python train.py --arch="resnet_bottleneck" --model="image classifier" --dataset="made-up ball-and-stick molecule models" --train_examples=97500 --image_size=24 --crop_scale_min=0.8 --horizontal_flip=true --translate=0.06 --cutout=0.25 --targets=["style"] --num_classes=3 --norm="batchnorm" --activation="celu" --depths=[2, 4, 4] --kernel_size=3 --stem="deep" --avg_pool_shortcut=true --widths=[256, 512, 1024] --mixing="mixup" --label_smoothing=0.05 --loss="cross_entropy" --head_dropout=0.2 --init="xavier_uniform" --residual_init="scaled_by_depth" --optimizer="soap" --beta2=0.95 --lr=0.0021 --beta1=0.95 --shampoo_beta=0.95 --eps=1e-08 --precondition_frequency=32 --max_precond_dim=1024 --merge_dims=true --one_sided=true --adamw_lr_other_params=0.00099 --grad_clip=1.0 --steps=3400 --batch_size=384 --epochs=13.4 --lr_schedule="cosine" --final_lr_fraction=0 --warmup_steps=340 --weight_decay=0.4 --adamw_weight_decay_other_params=0
Rows from block 5 of a small image classifier, named by matrix and row number. Rows with one number belong to one channel. Each number is 50 + 15 x the weight over its row's rms, rounded and kept within 0 to 99. All counts start at 0. After the name is the row's rms in percent of the matrix's.
After each channel's rows are labels from the 100 images, of 14848, where the channel reaches its highest value: "colour at peak" is the nearest of a few named colours to the mean colour under the peak. Only what is clearly more common there than usual is listed. The data: made-up ball-and-stick molecule models.
# convs1: 3x3 conv (model.blocks.5.convs.1.weight, 128x128x3x3, each kernel summed), inputs 0-63
# convs2: expand pointwise conv (model.blocks.5.convs.2.weight, 512x128x1x1, transposed), outputs 0-73

convs1.88 066:47 64 41 47 41 50 39 48 34 30 42 63 49 46 31 42 57 69 66 44 47 39 64 30 43 50 69 51 35 26 51 54 42 61 37 50 56 77 65 75 23 67 53 39 34 45 53 45 38 45 46 39 20 82 51 28 46 71 94 60 78 40 52 62
convs2.88 098:36 78 65 31 59 57 43 63 38 49 41 57 48 67 27 33 31 23 75 53 31 25 54 46 57 76 51 37 62 49 20 55 43 29 29 69 39 53 29 20 27 37 30 56 54 61 43 60 54 26 26 61 68 75 49 33 36 69 33 27 58 22 52 38 41 49 47 60 36 77 62 29 54 58
colour at peak: grey; brown

convs1.53 112:41 59 60 54 58 34 47 65 31 59 43 19 56 12 66 35 36 39 32 53 49 55 53 55 44 43 42 35 32 36 67 56 31 42 35 39 61 45 59 47 28 44 44 57 58 43 72 62 43 61 52 21 22 60 73 43 49 50 58 50 60 31 55 58
convs2.53 094:69 64 46 41 34 11 47 49 34 41 27 45 30 45 50 19 58 48 67 65 44 28 40 57 47 60 55 61 53 63 44 27 53 40 40 45 54 52 22 56 35 38 52 39 49 60 62 54 43 80 50 24 40 25 53 65 63 60 46 32 38 31 54 74 30 63 44 52 51 34 54 39 39 35
colour at peak: grey

convs1.106 085:58 74 63 55 47 51 42 57 50 60 51 31 70 52 66 47 59 46 72 52 35 47 35 34 39 36 68 58 66 29 37 54 65 68 59 60 73 62 70 55 53 66 26 38 57 37 55 43 82 26 80 51 45 42 66 69 58 26 41 72 45 58 64 67
convs2.106 091:31 84 25 45 47 61 51 39 49 34 38 70 49 60 79 37 63 60 52 57 63 55 38 63 64 24 73 13 25 18 51 39 71 51 46 48 30 39 47 51 47 47 46 56 70 59 63 70 51 47 90 65 66 59 72 39 52 32 64 54 36 36 36 20 55 45 76 62 52 64 34 80 48 84
colour at peak: red

convs1.63 149:54 57 41 51 44 30 52 86 21 68 53 41 59 35 61 28 33 24 45 63 32 62 39 49 47 49 33 32 48 46 46 71 41 58 51 30 66 37 57 51 48 46 38 49 68 34 66 47 48 49 40 33 21 65 50 28 34 30 68 54 65 36 37 45
convs2.63 117:63 43 37 43 56 35 80 63 29 45 35 63 27 40 33 27 54 33 39 54 64 59 30 35 27 41 28 55 52 62 35 28 40 48 24 18 69 49 51 43 70 37 39 38 34 56 42 37 37 53 60 72 28 21 39 53 52 43 20 44 43 60 64 65 23 64 40 50 50 48 39 78 46 50
colour at peak: pink

convs1.126 089:30 49 47 53 60 71 73 49 63 89 68 72 43 53 67 35 52 44 53 39 60 76 50 57 69 43 66 60 49 38 80 41 62 53 37 40 51 45 69 61 51 40 57 64 64 59 61 69 53 61 55 69 43 55 84 52 44 69 66 72 56 57 51 54
convs2.126 094:41 29 40 56 44 41 43 67 47 38 74 42 65 42 34 38 47 48 54 77 80 61 53 39 63 62 58 33 35 44 38 53 38 34 36 66 32 65 64 33 24 29 48 55 22 37 62 67 39 32 39 39 61 54 55 56 27 83 51 53 52 40 69 57 42 68 49 32 88 62 81 47 66 59
colour at peak: red

convs1.113 087:61 66 47 68 28 58 33 58 62 42 41 67 64 48 68 54 51 58 76 51 40 22 46 51 40 61 61 54 50 12 25 48 55 52 56 33 74 52 57 42 44 45 35 24 71 64 60 36 49 37 45 49 39 55 59 74 47 31 55 61 59 35 41 59
convs2.113 111:47 56 36 26 47 35 53 77 46 26 45 66 41 58 63 34 24 37 54 23 57 47 40 58 28 39 55 17 28 39 42 42 62 44 50 27 81 42 49 63 53 66 45 42 42 31 56 37 37 62 67 54 45 66 52 31 56 80 20 41 61 18 54 37 70 55 66 13 42 50 47 49 43 42
colour at peak: grey

convs1.52 072:62 61 72 31 71 82 32 21 33 55 48 31 54 34 42 41 48 44 76 68 39 56 43 69 48 53 34 43 54 58 45 30 34 59 50 54 63 27 33 22 46 69 45 39 69 53 23 38 48 33 68 48 50 40 80 56 44 34 51 09 41 52 57 33
convs2.52 124:57 37 73 59 72 33 31 83 30 54 33 42 49 41 51 52 67 45 60 39 54 49 32 29 72 58 62 65 63 53 68 60 38 32 52 91 46 49 29 57 35 42 37 44 47 52 18 57 41 46 46 39 53 64 39 42 53 56 71 44 62 53 48 59 40 50 31 36 76 52 32 59 37 43
colour at peak: pink; grey

convs1.122 071:60 40 25 50 47 77 63 25 67 64 49 64 61 51 41 60 52 39 66 73 61 35 44 54 61 63 65 55 34 49 39 62 43 37 62 34 59 12 38 50 55 39 33 62 74 52 39 64 35 39 51 41 42 69 82 59 51 77 34 33 67 56 59 67
convs2.122 097:73 41 44 36 73 30 73 78 42 57 71 29 43 38 38 36 35 43 61 56 87 33 45 47 49 33 29 36 39 24 20 40 56 47 29 63 61 43 64 18 32 28 58 33 23 66 52 40 50 49 48 28 53 59 30 50 76 65 19 82 47 34 38 47 30 71 26 36 46 42 54 37 48 47
colour at peak: grey

convs1.111 077:60 63 74 60 86 59 36 56 34 30 51 64 52 47 55 68 75 61 83 60 75 69 50 31 50 53 50 69 51 36 58 45 68 57 40 67 50 46 56 54 43 31 69 73 48 52 43 50 51 58 72 65 57 57 47 43 53 35 54 45 29 64 84 26
convs2.111 126:34 44 42 45 58 31 54 66 39 39 48 60 40 29 41 60 18 44 56 28 53 32 31 26 73 44 53 56 52 42 50 44 35 37 44 68 50 76 43 33 37 32 64 47 36 63 56 51 56 46 44 37 61 61 27 30 51 71 59 46 65 31 54 61 44 48 37 19 67 43 61 55 28 39
colour at peak: white

convs1.29 110:51 55 37 49 30 33 44 40 34 32 04 51 56 51 73 22 53 60 38 51 43 33 22 48 22 53 40 23 52 59 33 53 54 55 50 84 58 58 54 59 42 63 27 53 56 25 66 57 55 18 60 32 62 42 40 69 54 25 72 68 53 45 53 40
convs2.29 120:28 33 81 24 48 68 22 51 38 47 51 27 77 50 32 43 55 64 50 62 36 23 59 29 68 54 51 61 30 47 49 73 53 38 45 72 21 56 49 62 49 44 24 55 56 50 59 55 41 41 28 48 74 46 53 66 57 47 63 52 34 40 42 35 58 34 39 34 33 84 63 58 79 34
colour at peak: grey; brown

convs1.56 083:38 60 33 66 23 81 47 38 66 61 26 47 52 47 52 35 74 59 62 77 43 55 46 52 41 57 62 71 35 82 63 68 65 69 51 46 63 70 62 58 39 46 58 84 73 40 49 46 52 36 48 19 47 44 56 58 42 35 68 83 58 62 78 44
convs2.56 111:38 66 78 59 43 63 41 42 58 52 68 45 65 69 35 46 54 54 42 48 49 39 63 53 84 51 52 48 42 51 53 72 58 32 45 76 33 72 63 37 39 39 31 62 50 48 53 64 60 29 32 32 81 75 46 57 46 53 59 61 55 48 32 77 67 25 31 50 54 73 72 38 78 67
colour at peak: red

convs1.2 094:52 40 64 58 40 51 24 46 40 43 66 49 43 37 66 38 59 32 32 60 62 22 31 42 54 31 57 41 32 35 22 19 47 46 60 37 27 32 37 50 34 47 50 10 36 48 60 17 42 46 51 51 41 41 87 23 35 63 52 35 45 13 43 52
convs2.2 088:83 41 62 57 60 57 54 31 60 47 73 10 47 54 31 47 40 47 57 33 41 79 64 47 67 70 39 83 47 67 18 77 58 46 54 66 35 62 45 44 60 33 44 59 43 59 68 61 58 50 38 32 71 57 22 55 60 72 70 46 49 67 45 57 64 69 53 57 76 65 51 35 73 37
colour at peak: grey

convs1.34 110:24 47 30 37 28 40 42 81 42 50 48 45 40 54 64 26 33 55 49 63 45 32 30 20 29 24 67 20 37 24 38 66 53 34 25 45 52 48 63 72 45 43 44 42 80 28 59 34 47 37 62 35 22 42 72 43 46 28 64 62 49 38 44 35
convs2.34 100:49 40 54 40 60 48 45 89 32 37 46 40 48 36 42 57 59 54 52 51 71 49 45 39 36 64 56 53 80 52 41 37 56 34 54 67 70 39 40 37 21 55 52 38 43 68 42 52 66 49 53 53 60 53 28 46 48 54 37 63 87 43 52 78 62 29 62 22 46 51 57 58 52 33
colour at peak: brown

convs1.71 099:41 47 40 24 41 45 19 55 10 40 39 32 61 28 69 38 34 59 49 57 21 44 39 37 48 17 53 47 60 21 57 32 45 38 38 47 67 65 38 57 61 42 43 33 63 34 47 39 53 39 64 42 23 40 76 40 51 32 31 59 60 37 33 27
convs2.71 095:16 26 45 72 61 39 57 53 39 34 39 29 29 36 45 79 40 35 45 51 43 45 58 31 62 70 50 46 61 46 45 56 34 51 80 85 40 52 57 42 55 27 35 39 35 43 47 28 61 58 22 48 29 72 33 66 64 35 62 52 48 54 22 41 28 53 66 30 50 49 57 63 44 27
colour at peak: white

convs1.37 085:58 59 68 37 38 37 37 55 24 18 20 20 60 26 34 48 37 96 44 22 37 46 61 61 13 59 41 42 52 34 64 46 31 50 62 45 51 54 62 32 58 47 44 37 42 30 65 51 64 40 35 24 58 39 47 35 56 42 41 32 43 40 55 55
convs2.37 093:47 48 70 22 70 41 58 49 46 59 44 42 64 26 55 42 65 53 46 56 61 39 55 73 30 38 27 39 53 51 41 21 62 50 31 35 48 49 43 46 78 72 59 49 35 35 26 71 51 57 58 77 47 05 58 28 60 35 47 45 40 50 47 58 58 54 34 51 58 49 49 55 62 73
colour at peak: brown; red

convs1.124 081:48 59 18 38 35 34 56 70 23 22 65 55 45 41 39 42 34 78 33 53 55 27 47 21 59 51 44 62 34 39 43 35 56 47 60 54 49 93 46 56 55 33 38 53 33 33 70 54 56 42 54 51 28 23 35 48 55 40 61 51 38 40 32 31
convs2.124 092:25 56 58 47 48 69 59 27 42 45 68 48 61 55 50 66 75 49 76 72 43 46 79 36 51 64 51 53 29 88 48 52 57 71 31 46 39 36 48 70 40 51 49 32 38 48 56 39 46 82 61 45 52 21 74 64 50 29 65 52 46 73 43 43 76 19 32 55 56 59 56 62 53 69
colour at peak: red; brown

convs1.30 123:51 58 40 46 43 38 48 24 33 22 46 53 55 40 30 46 47 38 49 16 47 41 31 39 35 33 41 40 53 54 43 36 29 53 60 35 22 33 37 22 34 22 43 44 21 49 31 56 45 43 28 58 36 29 09 46 46 42 51 32 17 52 52 49
convs2.30 113:61 53 46 55 41 45 42 42 25 43 54 51 38 29 72 70 69 51 68 63 61 63 46 35 59 85 78 67 49 58 52 60 61 77 75 56 52 47 38 43 30 74 51 39 68 60 50 35 27 17 68 22 40 70 61 78 66 50 84 53 53 44 40 80 75 31 28 45 49 49 57 51 25 64
colour at peak: grey

convs1.46 069:41 53 16 93 35 61 50 33 28 69 54 54 65 61 60 24 63 46 61 52 48 30 23 38 36 21 60 63 59 39 78 65 50 49 56 51 34 70 33 52 69 50 70 50 56 27 46 48 48 56 43 21 40 58 41 37 52 69 24 59 50 87 73 47
convs2.46 091:24 30 84 44 48 56 77 53 40 59 58 42 65 27 47 56 67 48 62 56 61 48 77 44 71 75 57 34 59 34 50 60 42 33 47 69 39 61 84 44 42 66 51 53 41 73 61 48 25 40 27 38 58 46 55 63 46 50 61 63 69 51 54 52 44 75 42 53 70 63 79 27 51 51
colour at peak: red

convs1.80 082:48 71 65 48 52 76 41 57 20 47 38 28 67 42 63 57 45 49 49 51 31 49 38 55 59 62 41 51 38 23 55 40 43 58 59 38 61 71 43 59 39 57 41 60 55 46 43 38 46 18 72 34 35 33 58 33 53 40 32 54 52 39 68 56
convs2.80 099:62 27 37 67 79 63 54 51 60 61 72 34 44 52 44 37 58 46 78 44 23 46 56 40 59 41 51 23 47 51 30 49 54 36 33 65 48 30 65 25 37 32 44 59 21 76 56 59 47 82 59 73 44 13 45 44 74 47 45 30 71 54 31 79 66 49 45 41 46 53 47 25 53 23
colour at peak: red

convs1.60 121:46 95 52 43 49 66 55 54 40 67 50 51 81 39 40 41 32 57 55 70 40 51 55 47 58 49 40 62 70 35 72 42 44 83 49 29 67 69 36 62 64 56 45 42 43 33 65 21 87 45 65 38 49 43 71 34 99 66 31 53 42 34 47 95
convs2.60 104:32 63 66 59 42 72 35 72 64 41 72 47 48 78 61 63 38 52 45 60 51 66 43 75 52 38 62 66 57 63 37 59 74 51 62 66 50 48 36 52 46 38 78 73 44 41 74 73 66 47 47 55 83 57 47 31 49 51 51 23 64 44 82 54 33 69 59 39 86 64 49 63 59 61
colour at peak: red

convs1.35 077:31 56 34 56 31 53 25 47 80 26 33 54 50 56 59 41 74 76 83 61 37 51 35 57 63 34 96 27 31 34 46 58 45 52 34 40 47 47 63 61 33 59 34 15 73 37 34 58 46 40 53 36 44 65 50 79 46 46 57 69 49 27 51 63
convs2.35 088:54 54 30 66 68 59 63 40 41 36 52 37 46 42 56 64 45 26 75 21 49 49 54 43 62 68 50 66 51 63 41 54 55 58 55 74 63 47 55 28 54 49 27 52 58 42 64 57 45 41 64 39 59 56 52 46 31 61 52 43 52 53 31 21 47 58 55 64 60 38 47 05 45 63
colour at peak: pink

convs1.66 115:47 48 49 50 50 45 35 64 27 77 47 34 45 22 77 34 45 47 33 67 39 45 33 56 45 30 60 58 31 28 62 42 46 41 36 43 52 57 57 74 33 18 47 52 56 49 65 36 35 47 52 18 34 45 63 51 36 50 61 66 55 33 28 33
convs2.66 086:47 36 37 65 84 49 71 39 57 68 47 27 40 74 37 34 48 57 38 42 76 51 41 56 26 44 58 74 85 55 52 16 60 61 37 54 48 25 54 71 52 51 60 27 52 64 45 44 52 72 55 40 33 14 43 26 62 46 27 27 53 63 66 51 55 33 28 73 69 50 51 55 39 48
colour at peak: grey

convs1.4 077:24 45 39 39 53 53 37 22 52 61 56 50 61 57 48 47 40 36 86 61 35 63 32 57 52 41 57 55 57 46 42 24 19 52 66 39 15 51 56 74 52 30 64 48 80 37 45 54 50 27 37 56 52 31 49 39 46 66 24 71 63 66 57 47
convs2.4 097:61 52 45 33 41 54 42 58 58 51 29 35 73 34 52 40 85 79 18 78 21 58 63 46 42 25 49 58 08 62 24 29 29 39 30 39 45 39 63 32 51 34 54 42 43 24 29 54 57 63 43 57 47 39 83 41 44 48 26 68 34 31 54 74 40 93 49 67 52 66 62 64 50 33
colour at peak: brown

convs1.44 085:36 49 41 34 47 31 47 64 35 38 36 63 62 10 51 29 48 46 38 36 33 53 57 26 44 46 48 45 53 49 73 27 39 58 49 39 47 62 57 60 52 76 41 70 41 38 42 85 30 42 52 46 42 25 19 36 39 39 15 55 38 71 46 39
convs2.44 087:66 61 52 50 51 52 51 46 41 34 41 65 60 49 69 47 78 60 58 37 87 35 43 51 48 46 63 58 70 42 45 38 55 63 49 54 56 20 46 40 46 68 57 65 66 34 56 40 54 63 56 53 59 63 55 40 47 61 55 52 99 49 67 42 46 48 61 56 61 53 61 45 50 36
colour at peak: red

convs1.120 091:63 65 55 40 54 20 29 73 61 50 48 27 41 29 41 60 44 39 56 31 38 51 80 77 41 62 14 36 56 48 46 48 41 41 32 36 85 35 52 35 49 49 45 58 33 71 36 38 60 37 37 38 40 57 48 55 46 19 68 30 21 24 45 59
convs2.120 099:46 52 43 35 85 31 65 49 38 44 33 50 28 34 33 69 32 32 73 50 63 21 55 44 79 44 58 29 37 40 35 36 41 30 46 48 58 41 51 30 35 19 48 32 32 44 54 50 69 34 42 29 51 60 43 74 71 64 30 31 37 21 53 71 59 48 39 29 60 44 44 43 33 39
colour at peak: white; pink

convs1.55 122:66 96 54 40 37 58 51 54 43 32 61 65 90 78 43 53 51 49 59 37 47 56 56 48 53 61 55 34 87 57 84 36 67 81 37 38 48 45 36 59 83 53 51 41 38 44 47 43 80 35 52 53 61 41 64 31 85 52 46 54 34 36 58 88
convs2.55 105:35 44 90 58 59 66 47 44 75 47 55 47 51 75 71 62 38 61 54 54 42 59 49 62 60 46 82 71 64 90 72 51 62 59 77 59 56 72 37 57 43 78 66 79 55 46 70 80 82 46 50 48 57 65 61 55 52 33 58 36 75 46 78 48 36 42 58 38 66 52 38 45 51 55
colour at peak: red

convs1.15 134:43 59 51 56 47 34 27 24 35 26 45 47 61 33 22 37 46 32 53 20 50 44 14 42 49 46 58 40 54 34 29 42 39 56 60 54 35 43 52 28 48 43 48 34 33 39 33 35 49 42 31 43 39 30 25 29 31 41 34 35 35 23 52 43
convs2.15 107:53 47 45 54 53 47 45 63 40 55 63 52 39 29 71 58 76 44 57 15 52 46 50 46 53 67 63 63 33 62 56 60 57 70 84 70 52 62 60 59 34 47 62 43 53 47 52 57 55 58 55 26 60 82 72 51 51 39 78 35 74 55 54 59 41 43 34 54 62 45 53 50 39 67
colour at peak: grey; red

convs1.22 141:56 62 30 62 04 48 35 61 65 27 18 42 63 58 60 35 73 50 42 57 48 28 49 42 23 48 61 24 59 66 54 59 79 47 48 77 71 72 49 69 68 55 23 42 59 39 55 51 62 45 77 24 49 57 47 60 51 46 64 69 52 53 48 46
convs2.22 121:60 47 70 65 37 82 49 44 50 58 66 25 71 63 33 61 75 47 43 60 47 65 72 49 82 48 61 70 43 56 59 61 68 36 78 70 20 55 62 62 53 69 48 45 51 41 47 71 60 67 28 69 66 71 51 55 38 42 68 46 49 73 50 53 51 47 48 60 62 64 67 38 76 62
colour at peak: red

convs1.28 087:32 44 46 18 56 36 46 55 21 62 44 34 55 34 43 44 23 46 48 72 43 46 65 43 33 70 39 58 50 46 25 57 23 41 34 47 63 47 30 68 48 34 27 58 60 29 61 48 37 70 48 31 52 54 47 35 43 54 43 38 48 42 34 49
convs2.28 093:43 49 45 34 39 46 59 53 50 45 39 53 44 16 51 36 49 70 69 65 60 28 54 54 45 62 57 28 34 27 23 54 58 55 35 53 69 28 47 40 26 43 48 49 35 59 22 43 39 53 55 38 59 46 63 66 64 63 48 68 51 32 54 30 33 56 28 48 17 40 49 37 48 63
colour at peak: grey

convs1.121 078:74 44 72 33 43 26 31 61 34 42 28 57 57 45 75 58 48 64 37 68 23 72 41 41 26 68 33 64 57 42 33 41 61 52 62 52 70 93 36 72 42 71 31 31 45 52 57 33 51 31 57 41 38 69 41 65 64 35 37 70 30 47 27 40
convs2.121 097:56 63 48 69 52 39 69 77 45 45 55 57 38 44 59 64 55 54 48 32 62 32 29 32 51 23 36 48 41 50 43 35 27 61 50 42 85 50 50 51 42 27 62 44 38 46 63 47 50 54 57 42 25 35 35 61 39 73 31 40 51 28 50 37 68 57 55 32 53 25 39 47 46 55
colour at peak: grey; brown

convs1.110 073:49 60 61 70 17 54 45 37 51 57 46 39 50 63 66 55 36 59 22 53 36 22 40 43 68 44 60 23 90 42 37 32 73 36 45 54 22 47 71 55 69 60 40 22 80 28 66 29 62 46 44 41 64 40 53 46 55 67 75 60 25 22 28 60
convs2.110 095:59 50 40 50 60 59 30 22 36 90 61 34 58 63 57 32 74 46 80 54 69 79 65 69 52 42 60 40 17 54 38 46 53 58 45 37 50 28 75 60 43 41 70 43 39 50 20 61 47 53 74 54 33 74 52 61 71 48 42 44 43 46 45 25 51 63 56 53 29 69 44 48 63 40
colour at peak: pink

convs1.59 107:59 41 70 37 41 42 31 67 28 60 32 34 35 20 68 46 37 52 28 78 37 38 28 44 46 24 45 42 34 43 35 35 43 35 48 53 50 46 36 73 30 53 34 30 52 42 55 33 41 36 50 32 29 37 40 42 30 39 68 46 61 18 38 25
convs2.59 089:45 55 56 58 56 42 50 36 55 51 61 31 52 36 27 49 20 35 49 40 56 23 34 47 49 60 36 65 38 32 36 47 33 40 09 77 30 52 49 39 26 23 45 61 45 44 03 61 63 42 27 61 38 22 17 42 68 34 36 31 66 52 46 76 49 49 57 44 79 59 82 71 58 60
colour at peak: white

convs1.123 122:52 74 60 33 53 71 45 72 46 56 33 46 73 52 32 45 43 81 43 46 66 60 53 36 47 48 45 56 70 39 64 38 67 70 67 48 44 73 39 45 86 38 42 56 23 41 39 40 85 42 68 47 78 34 66 57 81 61 37 34 37 36 57 81
convs2.123 091:49 51 62 63 56 23 28 38 58 48 42 28 30 66 45 37 50 06 73 53 45 59 37 65 31 54 41 68 54 65 38 29 65 50 32 65 61 53 41 56 71 51 38 48 38 68 45 96 61 83 37 70 55 41 38 24 30 61 57 23 42 57 70 41 26 62 42 49 59 45 42 60 39 64
colour at peak: red

convs1.11 107:39 48 43 61 74 51 47 72 37 66 56 36 44 32 65 65 63 44 61 84 37 59 55 48 60 76 67 61 29 53 50 67 52 42 41 79 60 35 62 76 28 41 57 66 67 53 69 48 38 45 60 53 33 54 82 28 25 59 68 69 58 67 45 46
convs2.11 087:36 48 69 27 46 60 67 33 48 42 55 27 46 58 38 35 50 55 46 23 25 31 45 34 44 72 38 53 61 51 48 58 47 31 56 61 42 59 48 37 61 48 28 62 42 38 54 79 54 36 36 45 68 59 50 46 26 70 38 39 56 37 60 46 49 38 67 52 35 63 57 68 55 12
colour at peak: red; brown

convs1.97 075:68 43 43 33 60 30 29 60 50 56 36 22 52 14 80 57 52 58 66 66 54 68 63 28 32 46 27 49 43 35 50 36 43 45 53 53 73 77 23 54 57 23 37 43 61 49 35 62 52 48 48 37 40 69 50 46 41 41 76 55 28 41 35 48
convs2.97 101:63 55 45 82 75 31 65 78 52 33 40 40 28 30 36 48 27 41 60 47 40 34 34 59 42 51 57 48 89 25 44 37 15 58 49 47 72 54 35 45 44 39 46 61 51 73 52 32 31 20 57 45 24 62 28 43 43 46 38 40 40 40 56 63 18 43 50 32 66 34 41 52 35 55
colour at peak: grey

convs1.101 084:35 72 39 36 36 74 68 54 41 56 34 57 75 58 72 31 44 53 55 54 63 58 51 53 43 41 50 37 68 58 69 13 44 64 57 27 53 67 68 53 52 68 33 57 55 30 36 76 73 40 57 31 42 32 58 70 87 46 31 70 69 60 57 62
convs2.101 091:09 47 82 36 77 68 64 81 56 60 53 54 67 28 43 23 65 62 65 47 77 38 53 64 44 45 51 34 39 37 41 54 43 28 35 61 37 63 45 26 40 57 62 43 54 45 44 59 63 49 35 51 74 41 31 69 18 51 61 83 74 40 33 58 32 33 33 41 62 69 67 26 63 49
colour at peak: red

convs1.69 071:42 55 36 41 56 53 54 26 46 64 34 40 49 47 36 59 40 78 26 43 60 66 40 47 36 29 17 95 41 69 65 65 53 59 81 58 42 63 37 67 50 46 52 49 49 56 61 42 54 27 56 48 62 53 45 54 60 39 52 32 37 35 45 53
convs2.69 101:86 76 39 57 58 34 60 30 24 44 40 62 32 54 48 38 38 34 76 56 59 55 54 59 58 48 60 29 47 33 35 38 60 52 48 48 69 35 63 65 19 48 36 38 48 73 50 49 28 37 50 41 38 53 58 73 43 49 42 30 49 39 55 34 74 23 83 52 39 28 36 32 26 48
colour at peak: grey

convs1.67 081:56 69 44 51 38 20 55 49 55 43 37 59 66 67 44 61 46 47 41 14 59 49 56 32 12 35 33 17 74 41 44 77 49 53 41 48 78 66 53 53 69 62 32 57 49 75 48 43 75 77 58 46 58 75 34 61 59 48 50 46 49 53 50 56
convs2.67 091:43 49 52 23 41 52 59 31 73 33 51 49 77 51 45 38 61 77 40 77 57 58 72 58 39 04 89 41 55 43 36 48 57 42 36 36 53 44 89 51 40 27 48 70 60 26 40 49 54 28 32 74 42 45 64 75 33 48 39 67 63 53 41 57 86 73 56 62 61 72 63 35 57 48
colour at peak: red

convs1.108 073:30 48 39 48 49 51 49 46 56 52 58 68 39 33 51 23 45 52 62 66 49 54 31 57 59 33 69 55 35 42 55 24 36 30 32 39 52 43 66 62 47 35 61 50 58 13 45 51 39 47 32 50 52 00 58 35 31 55 56 41 44 47 67 42
convs2.108 081:70 72 60 40 43 47 61 38 72 39 57 34 52 48 40 39 42 76 69 42 32 55 75 48 18 85 44 36 79 33 31 40 26 63 21 61 54 41 39 52 54 60 52 36 51 37 18 44 43 30 46 85 71 48 40 35 68 41 50 68 44 51 82 81 22 64 34 53 25 53 68 53 43 69
colour at peak: brown

convs1.47 101:43 26 33 54 40 46 69 33 46 65 43 36 27 53 33 46 44 43 43 39 42 22 41 60 48 61 36 43 16 36 30 30 41 20 29 25 55 33 51 44 24 53 41 32 58 63 43 18 23 29 36 24 44 63 63 36 27 30 31 34 39 34 43 32
convs2.47 089:57 54 57 22 78 63 65 55 76 63 72 50 66 38 74 30 61 61 51 93 61 72 66 72 63 49 50 45 34 42 45 78 46 47 44 45 68 58 40 46 43 55 34 73 54 68 08 42 59 45 56 56 59 59 74 71 25 81 44 56 81 23 41 37 69 24 09 56 55 62 61 49 60 76
colour at peak: grey; brown